config.toml
activation = "gelu"
fused_qkv = true
dropout = 0.05
lr = 0.0024
epochs = 2.0
warmup_steps = 120
weight_decay = 0.07
Rows from block 7 of a small image classifier, named by matrix and row number. Rows with one number belong to one neuron. Each number is 128 + 24 x the weight over its row's rms, rounded and kept within 0 to 255. All counts start at 0. Numbers have three digits each.
Before each neuron's rows are labels from the 100 images, of 14976, where the neuron reaches its highest value: "strongest on" is what is common among them. Only what is clearly more common there than usual is listed. The data: rosettes with rotational symmetry. In brackets: how many of the 100.
# fc1: MLP up (model.blocks.7.mlp.fc1.weight, 768x192), inputs 0-191
# fc2: MLP down (model.blocks.7.mlp.fc2.weight, 192x768, transposed), outputs 0-191

strongest on: earthy (79)
fc1.547:150078103119099118071150159113111134125113132160109124101117112129117113106158085159152123120141132120141117118139112169144126116134106121113099098128123086127152121118096089097123128108117139131110085102132155144096102169145180141129096103144109161150141135112154171110102131121162111130123139119091158121110144143134129107198103124141130143126115111117093155175143148133103171155119146104103177078139138127157108095165139147119119120141101107133128097060092087107187101124164166099144131104136114148103128143117122134162141151144110149148151159128126111091116106152178151131
fc2.547:141164154145107137138112099150128126117158161133150103126102142113154128144112173212107171146119089116142104166100134119138151137130114098136112194101137142137111094136129125162118154073104133140132140119119109102117118166137113090133160114134153125125092097152137083156136094142122163082126124147140097156147110103120102152100145103096105181156118142139115089147109161114146088106121118106093063119112134151118141145091158127124130138120145094107143143146116162153111139142108102128093146136128184143157088109130157172131072098141116129126130130096127136140136122103126128146

strongest on: vivid (68); warm (32)
fc1.204:090137144183121132154115146132131122178157125152145112136138155113138162147122129140135131162181123153119117132141132109105133106131132114133132158116130150116084160125143148132134112132138124146156153139079095088164167127134115127132158140133139082129090139163142087128147103115112176094122085090160102094180101129102139124099167140102175148123104102196125103102103113129124107116133089157133133155134106099116170132117129071152142170118173098129140174142128147157103114115115113146172140125115147127127127090149163152116135134122144109099156096112085110118128144097082145140
fc2.204:160124129084130120109147118117115133094131154120127139114121101134140071117120122126129110072108140130117134129130100149132107151139144133130114097123127110133147105133094110119123127141134136103126111092136166152088116135116144140124086117127124185130156096096113164127107150133141079170126170150113146130072160131152138128153102144140110120126126109047148185155141140114134168143117172117123138085138139156145095140136113167082108086140097158127123071116136073084156115115151163105107117131134089153120122169126085111145121139142096133159117152139160149144107105149189127132

strongest on: vivid (100)
fc1.358:164107147129139084138157143133077141126151150173120086101080145133141118143122124149112159159122185117095153159111145133156160129109125150125136107133156109146128163085119111137107120145113163175114114073127142146122108170132140153131102116166155144109149110133155122130146135112100110108109136108096108119140098129099133125166088117164128141113113113151117119131154126135103104104121138097109098144144101144160126073116103155105104168154128118102107108073069114157153137165139136122149116104107118146134136107162134120152115140131159114173130096118077125043108122122121093133
fc2.358:114120176130156117088122093131159121105135173112081139115122152098139103155114182114160089136138128158160108105084112098118101139135113112142091096121157157122139088148133139104145100147127138062133102116120150164113130114155099131103144128146147140091122101145130126122090138097121116120114137153142111160132134148130139181076111158100093116137106109102105145110092138112134182139084124159104148138132124181120143176140149120101106130145163110118141125153124111138084104107120176132102129148121099183126085121142127147114116139130115141102114121148135151180123123190130150155

strongest on: earthy (98)
fc1.551:116093127137107116109124174121078123132160134122112135120142134126125116112121097138201116129154185118105118087161103127103124137143109122141119073111126137140162118107120129070142131134160153116153097101106139132117122152106160169111062124152127157146128141096139169123139147075133111131130115102144147111105136124135136120149131152119132126148096084108107170175109138142107156183110126148114179122125118127161147119178083135117124121149121153129133102087123093104153121106162162128151099089114106128110142121138155081179157170135139152147122143157097121132119152100167147127
fc2.551:128149134105160131156156149086141146106110193129168141118093137142124078113123146106105161107126099090151143142112119086137139089171094103130107157144162140130166129134152133162092148112129123126097118118098102122125159133155124110119162093139186143123129092137152130121126126160125142105115145147135158145092160129145204129098118095132127126119123161101121139117148133115126102079140135128084094147120173172117085144093156149113104131171113109095155142123149123123102153149159087127123150127167147141149104097144112152137113137110079140134105164096160147118092138122148108142

strongest on: vivid (99)
fc1.588:127115125114161119104140136110140158114153145148098123088081169143156121132168121149111142175161151134108159149094151120145133145140134090094153134142158095153130143076123103117126142144121156165099095094134178134153098182138137138113099108166128161128126127128091120099141153150154097131100136137085129141125113141162149133158102111141118140126152106132084128132154144115091098089146155099107128138184139146142111075117111166105099151152130134105144104087102104134144122133142148102146151089109171156130126103160129138139113164119123156173117094150097127064123101105124145110
fc2.588:144144164167116129078124120149130112104146164142115112115153114116134102145127123208157092106150069151146069120115115130129141131133119099106085158107101138100098095159134121105124124114084122077158100126133116113101138113169112113136156108145134137129067130147128129129084088120130159095142139135163108149127116113127127179097144156104099183124100103101119131123082125107124160137130102133115129102137126133101132158116153123116103107132154106166119116144133115126111120087107098157098141123156144179108104134132170165136097092144098117102123151127141142171108112120140157161

strongest on: vivid (83)
fc1.72:156168131138063153138108129154100109125147121157158136115131094118107121108104116183120146103117081117114115139134117175124133121148145134124108167116123123101117123134087111163101114077118106119139162104129095123069119145178155111160130115098120116147103086146144133124091080154121176103121128114151143130111119110106103099132165102125132173137122143124177131135107116139153113099142122126120127093104110118148115138110146125113138137135087106143086115141089132157150134161122108175119132162165096139131110131138193163148098102166112098088100171089153106140106109124163127120
fc2.72:144140124122150116121135145155139113132120130128059126124132142119150144151143122255129127105109144178112139131145128119112066153134129152159149109129111121138121117128113125148119112143147172143132136103166166158120116124105131124154103184117139167099133141097092147151086147099146122137109113092159142103110098137109114090144099168116106126166102091127156162172125147144148156144150120148134131112112129108167120130163131125130142121140140133097123084114102143111134114134162177076122138110100117159117098139123122118127112139141138121146147091152111145146167096149148117138

strongest on: grey (65)
fc1.395:160156147085134106148117149141124124142113136161139125138121102138154156150147123139146121100116092132168104096141116129140132114127112130144070120085118150138139096151111131137123122107151117112142121125123135169095148190140145126117072093115150113134125109167082145133097104083157129066115110114176133103128126137109105106141142152064123128181084107128138153129096153146165130127124119105086150109102144106177170143111132099153167124133118081123141147137121129166156085115131142084155137131142143121145109129124125182179144103157131138120079139143109114100119126108169142115
fc2.395:122138127136108130108135122123114113105135136100143110111136141104113092085103140104091143133113161125053123182108125130118131153143175124118142152163145114114114168100118123127132143136088148125130122093136122103157126091125122134147185144124112162139112131096163122117160134171104127173157143163103127150123125095156151139112110146177118147093145121112164118131138085128120118141114137129200079136130092159088088127145123144094071130144129179128120094107125106091109170135130114143102110137123147145116127127144119075100074135124126117136182113085153132172114129146121106122

strongest on: grey (55); vivid (34)
fc1.765:146114107156085163091070109149120115130155140075115111133094095108116147135185128143118128141133123096120114144112122169128157161110149052103153153086126134151111107147091127129137168106088118107134124101145140123129106152108112110126140098089109125136114145117125118124168146170155093160146149162103135177128086106138084159117165087118099140123168130112092092161104148130169129110131117101140116067119133139106118148130132153132127124118133182150112118148114145130147144116093109096110088110129162115115130137112109121098120108164122158151122153112148137143186123135131155137
fc2.765:134135138088148087130169109117123153128116170179131151138126137159155135139101177092152117073147107151145147091123154118150118085139124178116100094142175137126121102149142117138100110149158079159139135161133122131124123173149140154115115121142188108125136107181102150142098122095105127093122135106136115107118159131117112095160094146125160103144106121138156165092146138115139137102124135129107151132161136118159137133095112116140168112118099077092096170129135105161137115125144124146169138164136096113166114146115135163158152123105139107101119128159103130066096127122150110103

strongest on: grey (77)
fc1.130:144098131149113119098110119132108155116164146127117095117090153126113132130144132163105152171122172103100140152113157157147113153095136109080149120109146100169141130096131108112113151137099145135097129084142184125157106177088119133109137089135131138107160101126137101130179184124103072135089157145063097170132106138111103149152094097146103140118153133120125108161162142120121129104099136094118115103184120144146130094132118162115115143129121130125091107095079108152162132115113141114125104111106110140122139136135141132128125140127155186179125125116111127083170126132123115144
fc2.130:136110129115152123096172152120170110115102179153080128125098124114156111137141146137166067077118100163182118116111122104132108092156122140135082090151189115107140133143121114126132120125124091084128115133121164136090128160195152147122102127136179126105118131178119153112091122103147119085098122113159148106121125133111159105139123151117121115115099097120095158111102143122130186122133119129108164130123149128128121148140117130121141139152145096097109131123125102157126120100136167118169156120137097175134123119150108167122143112128101132106123156152106119091086097140151153171

strongest on: vivid (67)
fc1.479:091128117121170126145132169120160143124135076094084108134148166112114114126107093162127094144113119149089150133144112128119085134134131137113155095164097122119132173106154147111117137167123160116111149134182150130163139064129156125136170167130096150113155121070134105110106156127105121156128109129131122127135124111125138106098115152154136099100144111137159121129170098163093150159130129157159134157162112088092115114181145110125107157120145126133103114111114138097071152123157124133151142177140106145098112086150104099103121116102122135099160105135148112145116138173097093143
fc2.479:148123100133129153134133146142113125143128137176115141112125132111108120128145156149141088108137092093125120118123142119130103070156117133119106143145170094107121123132133111161094115128123077120166155156120095096116110158153153111138123119121172080151105116196119122150104111133138138088104133114144122119117132150080138107127108099116155125118118112126126132088143173093138129064155093100080142143142169110150106125097148129140150149119105055115091160125147148149135102084124103147156135141162112128180153106146146184110171113124136164123129154116112096083103138113128148145

strongest on: grey (79)
fc1.492:150129115118096106146106126123115129140125121136125134165119087153130198150136128143151124108140118120160114082125142122146123118111101133132108106080110160158130112160129139131115126131158101142136137159120144172113144163107128144112090106112156099143144124159115144134135131079112114107139104103148140128128117134117102103165150124076133106185129161177139155130113158141149124122122114127085159100110128095176191139119121110191179111116131108111156159138131148176156096126111138092159094138119126088137122150092132153177184119145152122118086152162103125096161155114138121096
fc2.492:104144109144134134110158116102110140116143128108131141126120134134127091107121143112097120121120142126063147179118130125131136102142167128094145157185130115102102174104138132138126148117074117132130127136144114119142139086154123134134178152133110160133097126111146137091133124182111114151133153157101131133124135107142148129120109097186140142056154127109117119097151072133112122097141142138167084161146115144078055128125116157091078132137129167129113112131144109095095161143133103134137121137141150147111142114146109098063092117086105137141165111092166151137105126127113113124

strongest on: earthy (56)
fc1.111:149082100111109106088134158107103136117106131162116137105121115126134115106160076163141115111144115107127115112137115165145149110131098111084099087123126093137160125127104087102121136132120127119126093100133173141099105160139182135129096110146115150166163131110135168108092146145157109137137153126095145132111146138135121109185101109135131132136125125105075150175154151132093151153130143107099178072153140127141104095156137154124124115136104100134137106051103099121174113102158150097142132091138114135101126139116124145164144141148111153146137169131147113082118126148176142118
fc2.111:144156142128106141135108101138130118113128163129170111124103133106144136131141196230111152142106070103155101142102131104147159133139121107131115175098152137136125088130138126152120162079096123122131142129129104089111117163139113097131155102127161126152093094165118082158141095138145155083152129154149110160129139086120107141103133113090104169137126156129124087131120164113149092102129118097101089118109137141119139142094158138122131134132136097115139145150123143170128147130121087147101157124145173135163104108129135178138067090139107132124128140111140128132129132099127140141

strongest on: grey (100)
fc1.241:143147138103176105169077110173147179150133122153131134126132165125146153146161148138122146189143126115148141107111181132133106139088088125139141116081146116157139113123151122141112124143164110124126159144098113135163114175078098107117119115144131128133131108146105089148143145123112139124086126106104094138160121147117072140130102137086120118162104121153102116126109144111139086097138111125080114122113165133154134106098142146144171137089103093130165183133117170152138108112125110133125129121132145111123131125101128143128139162110182154167116088132114123110200160133112108113
fc2.241:113110121140110121089164130112104114138140168159121137133094138146114140153092182077144118110168134157111159113119149105128113103163147138109131113150190140122112145109141138122087127148122090163125131146137121124134137166185135159137149146142191115108101134195131148104125121103104142105125104116133143109119144133122144100141139111147191118117126126171133137064136114142121154089130145163122163169153139126130132116132110111108133148141133126079108147130132104161118151159149136118200125163150122143144116108166153158136138130114113136077112135129103130061077104136111136128

strongest on: grey (95)
fc1.635:150133133140072164133064120179094116133154112119159102107128120095075127093132125167129174127133149091126113132127100174124144176129106083147147154090132121109146122115066112134111119088135109111108174088138132145101101143107171101156104124079119122111147120130146100129110123126160145145128121130147148154123099094108086111127176104112115161155138124139142113151103117141165107139075110125116133093100128113128126123151147131117125156136087146143159108132077158154172128141104141145111105110162123136095115125138163125143123146169108142123121162088141073135136141134146132120
fc2.635:149164129117179101131158143137147125141154125129043145134144130118185139167131105219155081121114121180114128123150125123110057118127131144141115119136105135139116128145121138155131125141135156126141125112140158142102135115116111148128110176139121150116097115103085161148093140100124096120094111075147112093138104150110122109120087165121132109124088085126123176146130144129137159112162114155124100113134119120162116143121105115135136121118173112101085109122082138113099122098143150125142120128083113158108139131126101119112138108121161135156153094177116152142161105148137117143

strongest on: earthy (53)
fc1.638:088147162137150100147139149125141148126146104136147109110180180115131109089101107153145127168109150147084117131151149133123091152122130151131125110146124126145143143114152140115141128163140183074125135124105112104166136112094113123115165135163105162121148097091131100121116131125092128131121130103104073135147160090174108134113081188129128124130105156113161134134154090124112105165104122160141103142162113125100121117122154117101116146087123106154113143078099132096100136092155116185131141169118096134105122100123113093121121145084131134142158081128137126139128164181118094124
fc2.638:124144150088146099126160111144117156121135167174109135118139149129144095137086177130142096131154090131114119121107144083138122114134104163102116094169175113115107091128162102137098117173142120114167135145133115102146104139115107123129148137169163119127119099148078116160089096120075130125139151132128067129130152115099134151122065150133120096113092116119126153107131139074128130104133117132111127160175136169153103131100134126107132117123132073105098141123149145138123118088134068167104138178129113164151115135135131158127149106109151113113148101145136145147086161156120114142